python train.py --encoder_activation="relu" --encoder_patch_size=[8, 8] --decoder_activation="silu" --beta1=0.85
Rows from block 7 of the encoder of a small spectrogram FSQ autoencoder, named by matrix and row number. Rows with one number belong to one neuron. Each number is 500 + 25 x the weight over its row's rms, rounded and kept within 0 to 999. All counts start at 0. Numbers have three digits each.
After each neuron's rows are labels from the 100 clips, of 14976, where the neuron reaches its highest value: "band" is the frequency band that holds the peak; "responds to" is what is common among them. Only what is clearly more common there than usual is listed. The data: drum patterns on synthesised drum kits.
# fc1: MLP up (encoder.blocks.7.mlp.fc1.weight, 2048x512), inputs 0-73
# fc2: MLP down (encoder.blocks.7.mlp.fc2.weight, 512x2048, transposed), outputs 0-73

fc1.151:529531481524465523466515534491534510469473483496516508471477544480490525530495513470496557521527515482539462510494508501513480477482474497520496529467527472527517532468479471487472522509543504534469483488474538471469463527
fc2.151:484479497504496498499506494496504503496495516496496498493501488497500494511535514486509504495505517548500499512510515516495489500504469504498631492473479495508479518507499475485501468508490491474512515495485508515494493498
band: 250 to 500 Hz
responds to: rimshot

fc1.33:477526483506514483503460515522473513515517476485497484518471522497493496512517489432530496518543500471542566515549527485498521521517486496497505472510496516501515535492521499484520509533528488500495524470489505516518474487
fc2.33:484488483501493462477469528526489578495516497477501497484495508495499499477511505460507493531537508504522517520544520503479516521523497492496486454520492505497484535507528478498521504516519458500520517467483525515516472487
band: 0 to 250 Hz
responds to: low tom

fc1.226:480504511476491531471515481467506513500510513486466480466488498497547538495510519455480489509528526526498526489534490545518468536527483476495446534484504517537472510503476481534495506542522537472464529513487483496504512536
fc2.226:510533526506506485501507479517519499513486494522484511494520500503499490493517477521471503474500496563510491507493482497506543460501496522517612473459521507498489489507504523496493489493505506487499507497499481498492526502
band: 0 to 250 Hz
responds to: thin (high-pass); bossa nova

fc1.660:494508539482519510522517461522479473525509486471529536529557520506514502537479445505505509528485521532504528509502499494497491499499532544548406507471516544474568494488504556508537502509482523499480507508509474520494529525
fc2.660:561546520500492525535534477553499489499495502477498515500532500453489491484488499519474506485520487544520515513483457467499538470518559542518497479502530554482493486491490519507505513521512518545503499524548486500481505533
band: 4000 to 8000 Hz
responds to: clipping; text has "clipped"

fc1.298:457461533518486513513531516543505458478453503490478533547541515464480520492473502549496512510490502532512494475510476502512521537519438525522384503508501570506581493485483506498519492534486495508514509493465535490476504519
fc2.298:549519486479490509510502485498454484514489458499498493503509536482503529530486457541487500511497464492485499479483461465529495510497572499482499522510518498470534457507485552528504569498501518556472445507531473476498534531
band: 4000 to 8000 Hz
responds to: thin (high-pass); clipping; text has "clipped"

fc1.649:489527523526482507472524535513533482459484501511540515499523503488508482443454518538460502502482558508477479480509537512513527552539510496530499535492554462481534461496475493474485500552517541496453477507512481514542498519
fc2.649:472483459504536482481463515485524530519493522523493504500502467562511501483525508435546491482489534490507498527516538526495498481480425486513530482486478475505472554492515444484485471471487484468534547499462524508535482460
band: 0 to 250 Hz
responds to: rimshot

fc1.352:474509549481452499521544475511497538479534529487542489515492522516527521512494509470539502476547520489500542517474516520494531516535460521486456513498509474491544519492537538493516476498534507500482547497522539493497489525
fc2.352:416456549530503505496525515521519504476465528486520528498475498471484468513519544550456517514521495492497516492511534517480482506502468494526472486498498519539493483475505469488504428503496493463508508464485533528458469502
band: 2000 to 4000 Hz
responds to: rimshot; ride cymbal

fc1.34:464472482510465507523524476474499467468490519483484492476529465477513523462538465463465513526517482527499539542491535489479510528532467493475479537488534513536486536535485475524528512465522536479537518470471518460487488531
fc2.34:528543528494516509530513474512503498520485484506494513511523513498483498511506462497479500463501480556517513516466468480531524459494514522507628490476530514490486487507485526510475499487498536507488491515530476482490542513
band: 500 to 1000 Hz
responds to: quiet level; cowbell

fc1.717:458481501503523504470501517484464471511521494459509473469462483463496537519538487484478480467522493467471525526469474514473505489505486485488483507524474486514537495481528509523529520472490510463478468513478536487475540475
fc2.717:496499487507487506496504492436501460502509477538489497500488518518520528506473468501495520498461495491468451467477493525529456522487482498480527559485507469516522445533491533512502510494493512496467465524493468483506538514
band: 0 to 250 Hz
responds to: low tom

fc1.577:491495487480548496457524538524470538523478490492497507529547476534504516544465486509510507485526527496507507537460551509524475510458517528483480497472521463521499482500525510533533479535533506480524524488480496489539484534
fc2.577:481547506511494476476476503485534506514530476539466502505498512517527521454474469485476506488487507540490445483502500533508530483501457511489540503485521485524509479556505530513498487497521494488477498519483469465532539489
band: 2000 to 4000 Hz
responds to: ride cymbal; cowbell

fc1.386:457476521528536486487519484527535518492530539533508500530521517493476484530466547511512504456474539518522484493535538548496530481519515521542456519476470506537477518484494459488508483473524500512458526471536474486498496481
fc2.386:520480499498508536529525480508474493504455507474501509503515501486468494530535510512509507487508489494513540524486486472517473498490523500506598490506492504481499502460479500495486498501469524518511492501524513520475499533
band: 250 to 500 Hz
responds to: rimshot

fc1.54:495522515490520504533507491523485534482484500480535535472485472485485478469497531484506536481493485498526521508510503544535462536523523483480494509478490527491523534532518513540512519532475500487510518525523506513480535482
fc2.54:441490510514488495469487515472518502483554493508495498496473499496506502491499507425499514519499514511480471481513530546496472526512447501477588528486489484548512516546510481495504448523502482468477492490481503505503488497
band: 4000 to 8000 Hz
responds to: rimshot; four on the floor

fc1.27:491481487464506512469530510465520534545468496485530514466467473508482485492518525493520509493479547488487542503495499502553454485483512502500456517481460468538542483504487523530501480495493527465528490502477501503495515491
fc2.27:468520536532499496505516510518538506487503511512478522505499498480513482461496506507453521485509503560511479493501509523481528473521468527522567472481527528531481478520513493486509462514532497476505526501491495500482491500
band: 500 to 1000 Hz
responds to: rimshot; march

fc1.52:501553504475483531493521516493531506535495512517494534487490503512509512483479522472508491503477517513483504543524530493535494516493527516494503509507482489523543504491451544529501464481469515499487463549507523482517508537
fc2.52:491494488513507495503488514484500512510490502512501504498501505509515511468504493482501513507495510485514481509510509508501485509495478498508565499500506496502492497495514486493505485498502502493511505498490510518507473503
band: 0 to 250 Hz
responds to: muffled (low-pass); clipping; text has "clipped"

fc1.376:515523511484523515493517457481498470534482504538510534534539481493474532512455481529520488519468476483464519491500514459490537538483492469490438485481488487500466469528519538521476520529493516463487508528531491473488463545
fc2.376:476514483515527484503473505484541526519493521523485511498507478554508489469507499462515500459490531533524486533503528524493523452488429508525555468480498493512456538506507452475481456474502500460521552511480501496525498470
band: 1000 to 2000 Hz
responds to: cowbell; ride cymbal

fc1.378:511486513530535483498473517540514551479518532521472480510470496519476484454465533506503489484468530477535484490481513516496467489467474505544487538546527475540545460494521472514502491511523478474534517537509532477480524523
fc2.378:473523517505491475473481508508522515497541478508487495502497504491510504471511491454489499511508508552492476489516506529492529508517468512489596498481505496523507514539515502509510470517515481481483500494487491492515496495
band: 4000 to 8000 Hz
responds to: muffled (low-pass); ride cymbal

fc1.24:530553449500541528560486512537484507518507474495505490524536483474468495526514515522488481473517507474514482458499531501511492496524522533480484501474515517477554502483526550497530472497479489482467460538544522489494521534
fc2.24:463516526533518478493496504484542501509464492544477521504488509532522494485489470565455514467475494535496462487483515528506517463478452501525537493467525485528492446510503508495485475463511506468489514502482482481498546482
band: 1000 to 2000 Hz
responds to: rimshot

fc1.527:470510557483501491492537490556531513493475515501502484544477529507501506512473509544492513494515528529542513518508504466503529488527520538529441506497514493494530486469462570498488493496525490456500491482476471477512505513
fc2.527:540525443445505482498457491485458527551524478496483469502529506525516543491496473460536465493500511504527504537508488481510509500490517498475531494510496489439488526520499495514492561482499498524507499519507486468544511497
band: 4000 to 8000 Hz
responds to: clipping; text has "clipped"